From a checkpoint of a small sound classifier.
Model: arch tdnn, activation mish, depths [14].
Training: soap at rate 0.0022, 16500 steps, batches of 384, held-out accuracy 99%.
Rows from block 10, named by matrix and row number. Each number is 500 + 25 x the weight over its row's rms, rounded and kept within 0 to 999. All counts start at 0. Numbers have three digits each. After the name is the row's rms in percent of the matrix's.
# conv: width-3 conv, dilation 3 (model.blocks.10.conv.weight, 256x256x3), inputs 104-155, a 3 kernel for each
conv.135 104:465540500465501500550486530438554506501482495525454507513520516515528498492489510501534524509506545502462514529460503498517460514506531471477507479498474495475514473522478544510516493504521526490477483499510508475486519501526519512486538497440458495500478483497499476474490517502505522522511482487541513506520480512493485488516498498509496501504509477499510454458503514490528503495492525479461497511513505481486503532515490506510509510457550469533505447503538492502472
conv.136 097:500494498516460558517489490533513503525533482505567495494518495497511510581480484464505548526538482480531471524485495579500473527509520482498483457500538488532490477513493505552510453473510436490470514536500482476514525525515486502521500517508522508461455483479509486520544528508496537463468511519490492459532486443490469516542482511482520495471467541499462506509473495461529470464486529474485490509501494503489493499514525501513514508561479517505481490491469502523501
conv.137 101:495493481535510525504486504501510499491476511473516512494489476535501473465523491517526537486487483499465523472508480462462513455476550491522482523530476461495493529483528517517474518495516480519483475513446497525489570519479492474492483520484480491491491529470514459553513432473507481496517503508476503497458519513501464553546524492490488489477512573486505532488482472519496455504455515489508522527466506533511475516492494523520501478497503493485483497537464524472459
conv.138 092:514502549508483491486462545458521524479528491507523478483550495504500512506494482442520501513512495528510448495474516487508519491470491521474493560493493502568440511495519467491520443496538483489522484463519510495488514508486552478500488546488459496543484547460496444492488494435476480542506446509491496516471510544474508478532498502513505506515473532522530474508516523515521487486494507461540505494487509535472461515491463559473509504473482494483535542474560468479491
conv.139 106:558480532520449525492536491500498505452502509514477479512494523505515460472520476465496502483561488531486465465506479430529519488464476512516539500488490480495532503527510515488534486510473539497455489496558470491452497531486508501506507500483475469513487486506539467491533565493517496474509513508500469470551519502483468527491520431475471490463521545486507521491511526476531504535521510485493570492479500471518487517533486491481452477540519492456512491469499484511536
conv.140 096:469498529492539497454463474514457504540494481502526529506476515520540512461490487463485498519451541518528512461479500511515491495524500482547473518480524477487499462473491519517527540534479498518484465506500482561510487502524489525526483499564528518474494498564506513470530562503520450455525498478482536515495505477489504548480471472479502511519531514486489513475525500506455509498529505468480484547496542516521562513514481510514484506498494517456503501516502470495550
conv.141 099:512473524453491546490509533485484506517470494526501489470527563487506488509468498498500485492489527480460505469464473498471527463522525516493488497560523505509503453468484470502512498468531521490482463503480491492529498450492487467495507504542516495495459491467478505509507480488481510464508554476494544501531480539534501527469507473539457517501520548487505463505561488490523466503476472505488510563533494508477493491508509484506505497492461516495525474494522496507483
conv.142 105:492461463522462461515507536525485571526432505520491491499524532519514521513490478502499497484496521533456510508445488490490517474500526474510532474484509420524563488513476519522505483491503493490469485482499493529447513507512480509514513513514554513491498514481468518560499498468524507479462496511471498531484509458562494496502523493471474537474500517506476477480560523521519485499470532494509469533454474464502505472527496435518531522499504515505519512514450528481477
conv.143 107:521518499494510485507496469515510471562457466472526535446517477496489498483485498507510490516420521502499493501504468480501504491500509505495509503517475533471504482524485542542482530504511530516552538517509489508494496505493522444551472463466481504492529463495478525485490507512537495460513477484498488515506527494512503498464480542531518479500532456484506514492509499501451527501493500484540488489512530465483477490511448543498513513491512500531516470568489524509531
conv.144 098:539489467494489528504550549534506526486471506484550475505459496511494490458486484515530506500493473499490461468506536537497505482532487520496460476521481534516509541529536500485511495472506465491475502499509498496498462525507450455493515465479526523444518524513462497496507492503531505478506492528485523490484499517479545496506482503507469489521482508513452519465474544491507520522490537502480511477472549510520521500545485528506554510420506465545451523496496501495538
conv.145 097:494469485511516517526524505547481516571476516502530510486490485529520532502461487487508476482507527543443536496504462530499504554539473475498515532482475534487490490475547475508513476495542501474524480532487511522494525501493519528427508507518479458507514526512423514562457530486510455504466443480515501498507509495501465551514552507475492485490508479505509479516497442507500470522509477458526516510517497497543487469503450536505509533451519500508521490528508488489494
conv.146 100:521507517507524478520490494527466533505523503515497438512526471496444487507495472467499473473513498482505495471532474513506539502522463501524500495509506484485555498479457530478492487563475530503459496503506495496500481471526508474524518512548531514476491480475542524458522472503512471476464513521490485484557539512502523512538472455536475444500534453470492507463452495469492534481509469506479542507509527509468484500525459503509528518475476474510479522498474498468551
conv.147 093:505444473507451512496498489507514502514487557464509506548488501530514486484562477496481487472501515494511480475524503494500509524502534498517445545490462507544536523508452450481528534483539534480512469504499493506521502494557505447513515485490506490492482464500505502509499477484508472532487539530481506474495470555529521493535480522473505525488498472526517497472509537492482527509524505508489469453517539496469497536471516520506542531474474510485525548481492467483481
conv.148 096:514513493528503502466545537503538472510444528453523508505525474477525512519531507519493484527439505509521459528507505504469556484463509501496524456522538515476542427529469496459528480484508481501527515546512464498484492533490522503524512496489479526498470486517481465441472474526474526533518516511494488502563476481495504492518482504481524558528497503513473532517504481476512517485528516478464524490479480516493497514514467531522495540529451484521488504462490472510483
conv.149 103:477470544494477548494483485472473526485556511487486509489499466512525475508522509483464521514475515502472478466488539488480494513533456492491525537502503499524509495474470448455527493489534477522551472518535463498509493551449503486523505518473521488508527474520511471484520528521524512492490482492496474505517527456495441527515526464501508511488523477464490499511525474463497505489481494489491509478505539507498533482532520493467503463542500445453521492475534530486495
conv.150 103:536516469508449546463489498493539487541507513509500494471466532521505529477498483530467499475467504517492464520463501527500510484535485451525480495490519506512497500526490526480474562463512497473555537490479424493515464474518511531516515494493554433552506511512490466524469497495502488497491505509472442437523452534484542546507452491473507492469525498482483525497494476513521431492507494528531493489502517520514493484485527473502531505516461455519501466478549554464471
conv.151 095:478532521545479484495505512560478467477477455512497501491498514497498537521460530527527508488427556504504488522505525489455510491489473486503440462480505505484518528495516477472534507501520473536495496493502475522521496502481537494511472483491522529492480462500545525538530501475481492534496543449498516516435491497494481525551513500524479516457521473557489467495496497478504483478499519479494497520519461475492517483480476510516529516481491476508545502509517527459493
conv.152 100:536490482484493507500486491478486476481502558517501505513446530503552507522477513498531489497476478456555490503542486501519485513498510500473501504517490476491512536533496476490494523507518472494526458551489528559439494505488510538495492523512511479524490512503479466536520513525481483474503486497482490559480507540528477477466458507514454490446543516471466526522507472541499486498495520524492499495470477515499505489508476512483501456510466545488514525475492490500486
conv.153 101:510514499453446519504514464495485516496503474497505445473504478538510495528486520504476503500521505491487473518511523482508518537484472506464500503483486489492513502515540479490476475466482513500512463504496444544481475535491508511489529481479483506479486519489507492503486542527506511501504511523501505476513459460498480535460547492508487477545478502497509499483495474481508476500492496504480496502519461448506493436487497489501513486505480526477491526501447506514494
conv.154 104:491465504482457494458487492490482481525512501502479537488490515475484474532499500530497483503499498503500476511474493472580499531547402512511507518540505483509495517511524472491536515506557506516481473499507459521513519434484523476507496496452478522515539455525453524471454529537467491491489492501570518508482479492528522450472481501521517490519455515523480458516486500486528512502549540502493495494484526507477508448480505493484504546458512531487495494508466501505551
conv.155 097:536497541480513517556479468528467512505529504478511521486518506500485509476514505466492487511512513495500497491438506511481502480496562540494523519503517548506506499528490470489504523516517532511499453534511560506499482490524470528510511540503555465471524485500544516481509491485477534459476524548475473520467535484487501494483527517488491513440434491493512492510475503467475520468509483473519540542532509466487496486479530516519520450504489507489531475476487509495495
conv.156 102:471526535487497483483475458532482494528519511464528492497457545511557503448511502458557515530492465519490498465482507496495493474513481506490460518487518493515521465504442514501487496487486479542476526474435467515481503494528456520491503535506493543485529500476528516501474469473508504494507529497517498496496538509481525499501509469500499502502537492489500463540524517514526468515479492513522454502479514499500495483477506484481553501511502485507501523565489525503454
conv.157 101:478502513533490465576468541509469477512500516491503526499533486517474538499483470517467496466456483512525543460495555467534501501503497471502497526512479463476475521502526462501558515461520503499548488502508501488538495493527553457489473528481445482503487461508536520478517509496539470522490511480508503522529494458504440542480499541511530471525514489514476504534514471486502515490473501478528505482480496494514458510506529492518518480505484476504500504536501496504557
conv.158 098:505496526469502498500481477536517483492526513538473520488492482529533472487498489513487489517514499476501498530495545501505517519501475517510455495487496535483486470508498469535481524515512464515466494495531536483459528478508463501477489541471482459477535461520476518477478543470492454455514486488454545439517529522513549436533544403503568536536489512483492506509513481472520506516463506498481508484456484490481512512501470518503508520467480478451508560518531476459471
conv.159 097:532477479525505518469477539432491471495492465500505466479505538502491467523463512464463518456500534506482495471511509471526504447561527475472528543483523491521477535505504529501468474511477500453501477472490516473534462483535501514511452467485532481482511496527466535491517491538494484503514484486494499492467463496496500547527495466464507509579454514509542482516513480494493532505492486514519509460505484477518483504481494489474503580496529514487542504446488488512524
conv.160 100:469502498474463496466448530514500526524487487487455536565501498523487521528456483526504505517445504478519454489514503499461476481516491520484464494520526484500514562531530460492495505530535516462526490508531487515521520501484459485527530499466493539506493455483431497508495467486492556503476535477531467502471519509527454528541509495519534463483498539495517488497491509459529464492487527474475543479476517522439521501528484482493429556516477491525513537476569516500474
conv.161 098:460511527465470523474517525497530466514498470513488479540542514479541524446537519516503518494512539487531548503482520521499458495454505471493522469477493467533500532519552506526455510483533534488462522416513512507496455465510493476495521522504494457512536492556457486494542506527519467482502560491505491508513462533491521473462455500455488494469481530451498476444488520514536475506514494538477507523492511481464490511511472480467509562491486514481522487512500501505473
conv.162 101:466513482522534509511514537516488483458540487504493526546512489538534536506494479510506503532472501549470489478519495503485509497506548498511494544498488534485470491456481504521492509531506488475494488504491481484471474494508504496528492468516516501493467536480507488484515448454493468535523507485541547450548554502483523514491482472524457504494471517548464487491539502539484483486520456504469519519500494559482503476489539485465499500535491533471521500475484498508506
conv.163 098:500508511492499496530464513475529491518522488555499502495515526531517449523470471454490458507501529491493538501496504501483500486480507473495521480478500489444536505479532486500461481543492489410510490542488478467514462556490477475483481498525558489443522515499481510472499508464487502457486479495514502524531465515550484501476534498516510471523511496552496490493505441526497483521491549478540478448530511510494464478471531483533559483495489525495525486500488488510485
conv.164 100:488481509474475487446493534449515501478491498507537487513542462477440439486530491536521465493472542468509530511514478519499498484521490489485498497509513500508467505494476548492507531507506507479513520498505545479494503474482468477490494482510487458526497522496513540516523505541489464486464478504481446513471504464459492514441514513571509477477552499513508502526523501512501522529504461469497559563498480523469513495484500527542472462466481511493467459501518474474520
conv.165 108:467553543534490470451505540522486520508514502477510535468509492531503490469522465504482465505478517484492473501481497510510474476451506487489535494461516463483511531467494486490505529480512481501491477493522444522491493473474414538509498517515539513505538473520450504473514506472496502494473509484476443468517488446478509524480489524495483516471485485517474524513459478506503513469497532510469492490463506491499484491521520474559476486520490465538523471489514487492507
conv.166 096:501517492486498550502493506530485489482562529493530493524493516526518479469488547498537490496466503501480531472485524507531534477490514445517503505441540448464543482507539537534491467470525499481467461533519482528484508502512454490482510523511526533460532494497506509485538506525521468434508498501460530506488488501477474472499492536531490495496499572492478543518435513516495524485488518529483475498503510500506503480524483467515507477466473541477517491496507533455507
conv.167 102:491520497485520485544463463493513452512508513484494467476496520508522513456466529485531501474460454512488481474510525452539478467466456499495525461454495472483483541449473472449525480477540475521483484513512469464478481523475496498511502474481509495458503506466509558527526518490480515476484472492464489497515512508527498491483503491491494477504489522509508508471501522503518484523420490504490548476440512489532525519520488509468493554471506512498472472502521490499549
conv.168 103:487478512574533513526522470463510454480500515513493532537526477473523527554470491486545514509513506506495502467502507475530492471498533509474463503515481542496507503526482458484480520525500507469522499492522499525482507502493466478494531448487490515486526523529475500486517509513507498520529494463531534447470534479510492514554480452522519505483484473527499489517497496479495514511496473495455522533421515500485499489482456520479519481501500525477467514523515535484501
conv.169 098:504524468458540470482513500555502511538485487457539486491533500481545521461542524459504484510484528476541469474503518537499497455521521470481495495474511464514480524528531515456495550431523513467489534508513508521500519449522506499522492479517506476487521487467450489493552520471504480480530521457473480509502494466480497530493543547504472478502528484527491524484517508479499502530455489494514520498476483500491490472458475532518498522499531502508517499486516534497514
conv.170 097:526479472517550554478502520454463564532496529546466539531512462492502548499486508510500507491483491501496501475522471507470480474494533487517499486504491518486490497465488483517518477558470516470486510547480435549485474514467500480497528514467514496446495528466406516517542533463516497528457480518477495511497498559431523509524515484534493501495530494480507539449432476502459514486484517525516510475482497496511538546534506500489499480479461474522489488520478503466480
conv.171 097:490520465524482482493487485482531503499461467508510466524502510503490489482476480483480474507520476475494525471532484476495482511534475499466503530519510535462499432485505486523554527515519516526518515476541511511486507483484467502522488552442468523481492515472527505483480550475505490447500455523503483468499500463476522476512479480489475478479495495478495483521499480515479484490469536467485484511510514512495487484492463518481472506501497498455498508486492496508507
conv.172 098:495496502471500494467526506525499520517498482524462523475534483502526455492477495514483532543479518524497547451504481524490495478522509512473518508485470505549459492486499524505532513489532536484484511501524529538510496501485462530454519483510515489479527523458519503489500505505460505494535528481519486491548497493504508510484489454503488503504478512534504484496478549487488513524469498468529472494489536544482511468504442560489503509516522481495552501509529483464470
conv.173 102:469542499470510517496521481526520462477524463502515499504547534489479504488452543494483454484537491535491550466538509466528467504488553461475542490506487493489464513512492477489524508499492465484505477521487498438462501510501500501468491495478515467530488468531512513475529533529492490495480459531476456532518512447498502532460485463478464527505453453488533512487510522502491492456495483500492483503446503463509562545495487467511527493501492480479536507525504468492532
conv.174 098:468487461509494474483521495536538452470517507519435510485475558482512484496523478524475486520488502549492491492482491485480518493497516515467467443516486466535441487527529497526467542510531533503495477520482508484509515524493527517480488494520487549495493487526468527523504528471467502547479477495526494535541478475498475495474485434474471502483546515524516486509506477520520498531501530496484480512489471444525485475490498513466517537511504460456461480460484475489498
conv.175 095:512525490477502492509507541502432539538519501514463513481479513502487522484486540491529505445531470541471525488514549517478464467525504498462462479467505498514510498483523521554493507481468523491465487524500489506484512491497469519491473519485501490519482518464518513505517493520512488461496513472475503480535496504550451534455530487500537458555496542462500514509490503458522518536516523510471513462505512521498510525496512488501528528438492414526537493532504493503493
conv.176 103:500506514527485517534489506456503481499522434490523487520503518527517497502522471458526466495504483505514459488531452433530497509495536517496496495486513472515490494520495465550485517538489491522498449496474543526452493512463502508505498519537490538504515459505559480561509486472503477460544543521542460565532495483485497522487511474517524531520484505514484495491512495501471521484493478500506481497517537526492521477501486499501462483514473474461523522463529444536477
conv.177 097:492558497535569505552531475498473480537475489503492490572532487501533520503524520504530451510497481483499497504494511475533514449540503488508539461484552525553474502512523521492456491505504481523492516542502540485497487489479495476507481496472503493536463501491518503508512511518519528489513471523477483489519514512504489486467485491499463469469498475472516480483518450507455471493510486495463544483538508517438499460536451509532501485472516501485488525459507492541484
conv.178 099:472504532546461528508535446527475500441509521480527475457508522502498533507479475504538502496489480443499512489471498509481513507537456500517456496557465495483500489503536514480496507524548466514511531461460476507504502518487537481501514458520510518507498475507509491510508434514529480496494553510502486505522506510517527512468511508457490509497465482526438508480522520501462525466507470533502510489543494540475548474525489478506516471534474527471473506476551501530487
conv.179 103:498492513504485516495459554535524476511513499499519501478463503482494519457478481481519508495539488519465481488511498494518510503510475487479491509478449463510485461539518522453503522466520471531519538524509563446466511511521485524503524504513509494485489508458469476521484527475531499435488470496473521523499505488485517487460552480516485492465510482508539483533486532466496515442503523517484450498545495521532497500511524437468573573508485518483516524480455480480502
conv.180 104:489522475454485476502473528549485471492485529486536433481509485507506482488467515516492505521497508440475527455508499532500472504528455450501511486522513531463516513515461507501491473527494538483517467529525526489530493477527541497493526534494514500499503474486515486484514451484539469495522490513533499501480496478469490525450528493469518518477489511506483532479498475474474543536484495522485524505442492511505492537519531501508507489544480517506519483516498535533444
conv.181 099:487531488478518476528466501475523491504501522459471537499496506526500539507482502540498511492520504484503517473500481473485539523543477518529532503495436503495442488492489494518505427515538531497505476486542489467502474463502459481516492489473487490541517483497488462549541465526484540519503517485537539490491517521500494485517508486485473508526520542502518480492494476496474510484486504501526520520518484501521475543501486511468505510525511457508469476516517475511476
conv.182 095:498516493560524515511516549471513470519485497449470495501493473480512495491497496499515504462501476511487498501504448485533503474481517520450524486505464504484495466485529504524524510517487484519485473519509480516458521478513462486456499513485509499490492488540555487508501571469509487482500522484512432507499477517481501487513527489533521454508455452462528505470508485494477458469524482472505474479471528522497469531478520515524477490458503510471482495494476494495519
conv.183 093:507519473445492514513508476508540441480515508521518543513522512472510512491482522547534427495466532495518493493520474503508511484515535484545488508492493467505467531469532529460455505486566509551518419539490507484520519495499541525490511480527506482481504522469471479458498541459464508470453508515505524462512440494526464512491515503480506538514508521519459516505486471478485546520467469523488502457477508517504505439536502438492511492488431513519491513509522488495496
conv.184 102:514478483477498462535471496506472511456530479483488487470473482554495468504527456473478501463466526477481476515530506489538494465484549518556480513464503429490503480512494543509490456505477498473489526434524494497524438528471519479449507475520493516459453496517513468495545503504515473530498513494535498474519495501535487506502506482435498503503514453497507546497536488535493482459523506520461461506508497484461501534476502498510509505480528497529480511504510514509502
conv.185 095:519477489534476474535510509501505523442484576531505525485484467513514476472491507502518494470494487485473557491512496516499479486511486490522506527511475493505512547511482503504471513524500475537474462511535447529515508498511523486511550485491517474463480499511522485451487493508521486534520514515449487552469554483516492502466499475474528537459500489523487458546487483469487515474488479544501453499495484461478455544482468514506517500559510535493548511474509523536547
conv.186 104:488520424537518427484500454496440483480512498541480525479494511487469494511527480483467468472505534514494487518529465506510481488518518534494473505530485470498500501534466490485492451545486511475494486480469529516484473508481506499444527508516519511494498496497491497536513512508522523528504515442490427515520518546475496517523484553510466484513464539477461513489476488465501489502489532475480514466510460540457483505537503534446500430482506542544519549490486521541504
conv.187 106:452493489485494490519502536452524490485500502480482535531496505506501524494481513541511455492461551479483490523494555512515505518502490510505534474512497495530502508506493453524500495513513518475469481492514491503456542519493498505536499454509475499492540497478505505515507520467471482491531526510504474501479506509484472523492510491480509517511498501496516487457477545480465515494522479509501518508533511518515517508505502441522485503505499468509533460551474466536507
conv.188 105:469509550492472493502502541468490493519558544526496461482541538568493553532497491497444515511515530538503514462473507468476449471543536525447504503491519492496526512494496524553510551461486479523493461475567498517510497536473534519441485501533540491490521498505484474497487509481534523517487494538494496464487490550500501532474506467473461500465546483494493504513537485539496499544487512454536524496487487453465487522464504497523475490512500489520508505495455542517489
conv.189 102:507500506447513502505508499465483521488462534484523516484525462509507510499526533507489492526520513514510456480491470531522484523481500509464518514500504509498521514513493496498499531479539494485521530488531489537520522525496465508513499471489483519475517489502501505517537499528513491502519490504486541535489505496474484483470520500483490562494518498528503497519493497494498482523491457531465469487473497533479511545491500493477520450488521490461503507464498480548488
conv.190 106:524503459500522480470543535531497499489461513530497471495536483489451495501526488571505516520461495525509510521480470510514515481499496502527529502473463501509491482474533450485517474487543515491516549488497503472549528471478489510543474499503469539497507501505479505504497480500474547533465478498520500501557482500524533480536510526533494494508480500517512488464474466564512526480485493562505478493508510544533497509535536518509497471493502478495462494518508472485506
conv.191 102:527468563526475495458474502498502454508534476467545478510534497511499454530448522512485492482496498496519485535495496510519500486491433513504511521540516519512504495541459480504505497501493514478449478486491521501485493521508508505506519506478510505531509525445471489507504491444540445522460478491482509475521476493493506485527460465542508490483483526495457496477493542494501439465474490499467480569503512502478443455518465481461523520466476510471535472478548521519461
conv.192 104:513495448506460524509532505519499506552499523511512475511528496478488540497534500503452526512541493479553518483517541494491491558477480514525502550497498483515524490527533510489508441506434500477516533511452470468511450511520556491489480499496507505481472482460497451539529499490475516461525513477536512476473527549512473478491482542493505510488464548517493478540514530516516489489517522485525536535483516490510466545473492521486493511480487492508527465536523519500460
conv.193 098:536512497501503524478530459521488468507486494511518523522520477576525456468518520476552491483458502510484484542467515511491518504527479461499468515466512531505532488520499495528460517499522537511521518490495506456461480469520486440514478502473483528507537450466457529523506516491478497526534539471459546464433524534520479471464520516516500511526509499513510550480494450508470483460483540565502464471514550533508493501487518504522522501505496490517484473488525496488542
conv.194 101:500512529578493495548514537534515471474498486495506528525483497541522524467494528528513486544508516527489535458499554501485500490490530469476526478458495503515468459496487512550524534532484471501477468473532477503493485464498513497525517524477510479569534503471494503505523516485533539508493514541498486497493491541445475507516501497518478507522510461539493464526508506484501512538497539530530523498483493498515496491552453491531483473518496472496508497534509480515471
conv.195 103:498495485496499512482465525485502472499463516493437544507494484501475491549514461532479498464507505537500505484502491504453500517520532509472524488507511479517519520531523511511476481526504525481499521486505483518505519523500482504477472479525516539504500521482503472521509438480504483478504480462522530490499500450497511473513489462493491506518521487518550469511509508508473511514512528503517516473489518518486520484529486472496500523503504482486508509490466451452497
conv.196 097:493516506506487514512494500475477507530488543489505505513527545450570481505488456495504544450477497465463481487492534480476495529506493514481443474471551520503480521537501526531470517466486495477528515465492463510479455476478470489537496513536501506490541495490496495486515435471534534492532482507519493487487508546536483530527513552464520513460474522446495489514499522506577451509547492492515504486507515521514514475537502459491548510497470510520521526485500492501481
conv.197 098:568476495489504505500487494504530493446497465516503490525551525534489537518461520514546434505469519506500496484502531506492503455491546476474515462520499460492469474500473480487476518484518458524481457470513528560489527488533469527488479453504542535496495514496498488456496511485526531507516541506477498521467517537511514502505526501485498484508474496511514526470495539492520491505527516486494483550477493480503512454504468535513497469480525484461479482453523501460517
conv.198 105:507512478483528479493485442557523484496495494500529525491520483456510505465523533509532528489490515470505460474514456484521509493489527512523519519470491480409492469543522498440532472477464435543501483502470501467546527484509511531498507552504524467505465521509517462489489544495488516491471504486487497465517467491491485525488497500537522515486520487471507550514459496490496484497493503517541518497508527491475528473491480506496470472485539513540493484504512485501495
conv.199 102:472517485494481509512467532464497500520485495514500502492488508500459468487500494496512496479469475492495495508520488547496477519533496484479504451491504511463482490502500546510452481481502519488473466517537481524506530528492509441458488531476447522467545478512529469512502480462525542515500490518462523497490453493529521480504514448505500482485471519490490494463492479480458483515493495474508485492535515497460481521497507512467502517510511528489504481483530503456518
conv.200 097:523518468464461488477504417518504486465480524535503538521564457509511494480477504487519461545503500510478508516548458495497506483491490490529509500501471455473541530495480515534466451535530469524478485519490498508452494499502570490480511467456538468505489503520510515457531477535525482510485554482478499434499481570489530522538497490512514469538498485512462455504496499475517509498477482521504488566489524496482479518477531524492489487470521485527495454514510480483519
conv.201 098:515451525541478464494496491466514513486525532479518463482463509534514468503478518449430504473490514520502521454521507528516469476504519467497496477506494491543490484492505467546506500495477507488473503507461555496528484481494500505498437500471513483451531510474484496463545508497555528522475512458463472520488523517531512491495472463521519470530489446465457522531468571483480520505504497509495509506526498461510472512478458472527462467507505507535497534536485506495478
conv.202 100:502539492472514474475492486525468499514496451489512460485510471518504484520516497499540468505499546453528464485483497504541485546483457522524518529504486517467491479477490520518497497491466487492492531489526474495528498497487535501530474508467507467508490537485502503522479492459522483513508467539513480530519482505490488468487518433518487481506506504451509481494515506483498483487506542536462496511521416532503498474529507486470498518494496522449519514530513492496489
conv.203 101:530489541463498543480519500518492472447552515455502517531529505530487490495460488503496462473480505447490495513497486496492481478514506521474475457486482487469547503518497453510480519536546537533459569472475555486501544456498517509558437519491533466509496528484492521518486472482506455451503481476533524483520463477493525538518472460495518498523486507487489490534480479477471518533480544492495483483510487538505524496530492485513526511491517493555513505496493510490514
conv.204 101:501508493487539493487524497502500492521508508517473517514517573506528500478515521494497465502534461492529484485507522516532520521504527484498490498533467509503532521521517514550464503497457493504563473469504498532469497476572491520449504489526501493497505469504511481487549507473536530498496501468499490497502500515520526512501494483524572477442498522505471499480501467477541563486504528450491543502530507489539516500485505488482504562518528473557499516508492512499489
conv.205 104:488480495524534511499546510512494464487458479518478493491512512508513511516536479486477479492493479514470485496485479490507493427517515499488511517489528481547480548529543487524486484523528479525520486479567465471522559533467489473525504491487517521447482482447500483542491506467495473488502536506508521463492488491534511492472492521529450499480461503480539491498486545491542487472481508530489473420501529460522512529457493511483528469506489524485471513467493504484490
conv.206 097:501500541549483466526513525441499477497560526514509510494482454491521544508480484477503468494479507515462475501536508500553446500510522453513514498497497509525488480463460480488493493504452514469445523468512554496495526475513535444500479543497517499525528483515495525489537482534558474528534517495441458569493511498483506538466514521574481546525481490518514491510480517482467521491522528495497516490493484490534522489545491490521543505528491527486494517434459553471501
conv.207 099:506478496502498454469512493520520473521496522479496490475537535470499471492490495493492465476465530490500479465501549523545458526485482491502506482479516504506492514494498459500507495496524431463485429453483528513493506483508463517468480451477503553479498523525514477506492512446520520516516528519489476467495478467475478515492530524514545493512461461490503508507537468521495495508492493501502508506461464486510511464509497503555521501489493439470537497434485509501490
conv.208 101:498496511529487526488476485488525521474480500481467501496523503496545508491463487497509430435505490477498532524487472453506532486508522480493521527447515453504528507461494460513439515478506529549492509554511466507526521484546522472493496495515439494501489493501511485491489477533490519514527482524464534497434466576508480511459494530524506549489515502516543501494500522544511449494498493458484479479491452507490521524507538502486522505477477485512470533458505532443534
conv.209 102:531522474484448506481460533487504462499493530507524522490490541486489527495496526488492482507534471535468505510505530505558503500499448504497469451468501507509494498530516463485528544471488454511493439503497490455535501512478498488523478532485530480450475473497506451566482510489536490503493486497482462489517532530491468510494482476461472489507534436493475496493500546497509483457542482546511492544514484550506481554484456483494504536444524499490513495488522443510482
conv.210 094:476485554534502476495534506518457553540481480516548468474462523494537496511519509467472506484514508530512484523488512511511517486502485512526514524522494472503490485459488496508520513484490501503507456513482510507557498530471499469508492510482491549535519494482482503495496507484548514497526519499497537561499527461535521476478520493479507493469511467456520530486473511479485538491501510496507533500499466462495533511468455495486489513488506496520483503503501512498510
conv.211 093:499464521464519566484476503557524484542518501508507534513506471488513515537495519483498524467495478513527501506479484504482484504476478515499471509519477500518518509483492480527502531527525462480492527497526512515470541469514489486477462458513511506531522493505531489565539510540426518515490503491524479456536515522527477526476480538529445532489466581489487481505424465472485489521451542495538478511513484513519462446525478459480504554526501485524514519523486467457501
conv.212 102:477482522466499507486477480528504506470494505462502471460506557504538533479479510474488481544531494495513521499522458526482531481450504492493481485492538513517525498503447504533498510510485530503474495501571520503453493532481473543481504497488479503499530503518450519480524482463494518487522525476510526520497487516502522510480529430513478496539528471464449516497560516499529476480505529525484494524511509498525486489535475485489499494488474473525504515485518503521494
conv.213 099:508560497440486529562492463497538485461453512485520481486540513484500503527496481529536478510532491518455472491465511441499502479518473551504472514499505490498466537523450480528512490488482486538448498479521461449464500471543487487483509527446445549485470519481524521467516517530511516522518492487496528491534462498476487496501484476485489532516472466536480486493519499515518477492524527490494481502472513477459508514498465496503483582491544527520530487520508524517486
conv.214 104:500457518512500512536508573481468506499535472482518443484458504503511502503575494509491505511456478502520494506471514517460507488506469524479482532505486434510485533509532520504472454500491517463508496476489509517508518500503501484475509510526468487487473446491560536555519505490480514478511494507509457512496557467495515511516544499495524535511471482467473476487530516505529479535550501459497450553501509534500515511501496486483488566532508466497473507513515497518517
conv.215 091:505458518490479548491488490520514447540509478492453476502510521517463480461487521470501476476495504509480484515519478522493504505500494498473495548480493501515502530525537538475489527459488490479536483506474513480472512523481464467498471480480466477512509468456502503474458520459479452522497497540524498501493460485504497460521437547487501520480500497489528462510504511497497499484482525480527496519527468491493533554443504492513522511536448487517494489510483494506501
conv.216 100:484521515501502522566506495485518471496526496492480564496512504488493492469557524480523446488506481497502506551478475495487528482495461530524481517481479451529491483495444520523455452475485460502474527490508517515452494488526494493498531516540519468515473500491509508514508508485464495491512507471507506549558489514526489505521478487550497513496519487506446508504497517496509498515468490535461501580524503480505521481477505476498514464556516490508555539478519477519487
conv.217 102:442507451498508506541508526456509501462487488481502462481497502490501497494537456519498477529477509518536524461492514494524485478497506500514516461501488486502525485549522475532491468516519471530462458489496520485494457481514503498514490495531480486487527478477522530504471554518467502540530506439490440495504463546474489511538496480516533510493495511542495464503478492537506482490479516469490480492548497470493509517517511519504509501466470494511539467509471507511463
conv.218 097:477506547507452500522496542515506503499549516516471481481491575561503535491488541512437524504493508478523516438477510510528513500504486485500502485468474514525462518482538501502512428536472522512569508475450486496470523473484521540500478456479510547481508501496471503455530483501477461514524485479528480492491518547540449446478487514487495558493489521534457502510513536493496457455518503528500497497500517515523464489504498493539533530499532496504533490491460502486524
conv.219 099:496565493523510503468510519462504482510469539467544504509483459500496520516484458484482476491465510476504511489496496516485510514464502513510506463526495469524464492537537499482490529506492514526534509473483465479523487502493453484503471474520507540514518503523471480522534494490425495552493517530449484472497533533525499509535483483506471545483470489479475538492507492529503470494460494513501500454482559479523475525484514512474523553503532499511488508537533535493518
conv.220 097:515510492475481530468472515532493508491456570505490492515475497486490490533481512540506501515518488497473522420499479515518465476502494495485475506480453515517477456446485512466512492482538463509530519479478521457477531505483524507483524552509494471463507480490476478516502552495539504542494481515496456483494513451489494477541464525499461521530513544481466535494468442471560519520499561536442477556518512514510517532495508485461484495537512509485488518492517528483507
conv.221 102:477505529498522510550491519490574491520486524509491526484514506470523571485457517500516474497486517474493501517481527492535485510491523483541549474508472529485490478492496546501501480477484507492562467567529483520493474453545485479484492525465517478463520546497502508476492515490495506501533525500461473501484499497470500508504500480493463500463511482489505482490518529493516474511506489503465516509499523476504519496529520525517489516497528549519499514513464486523525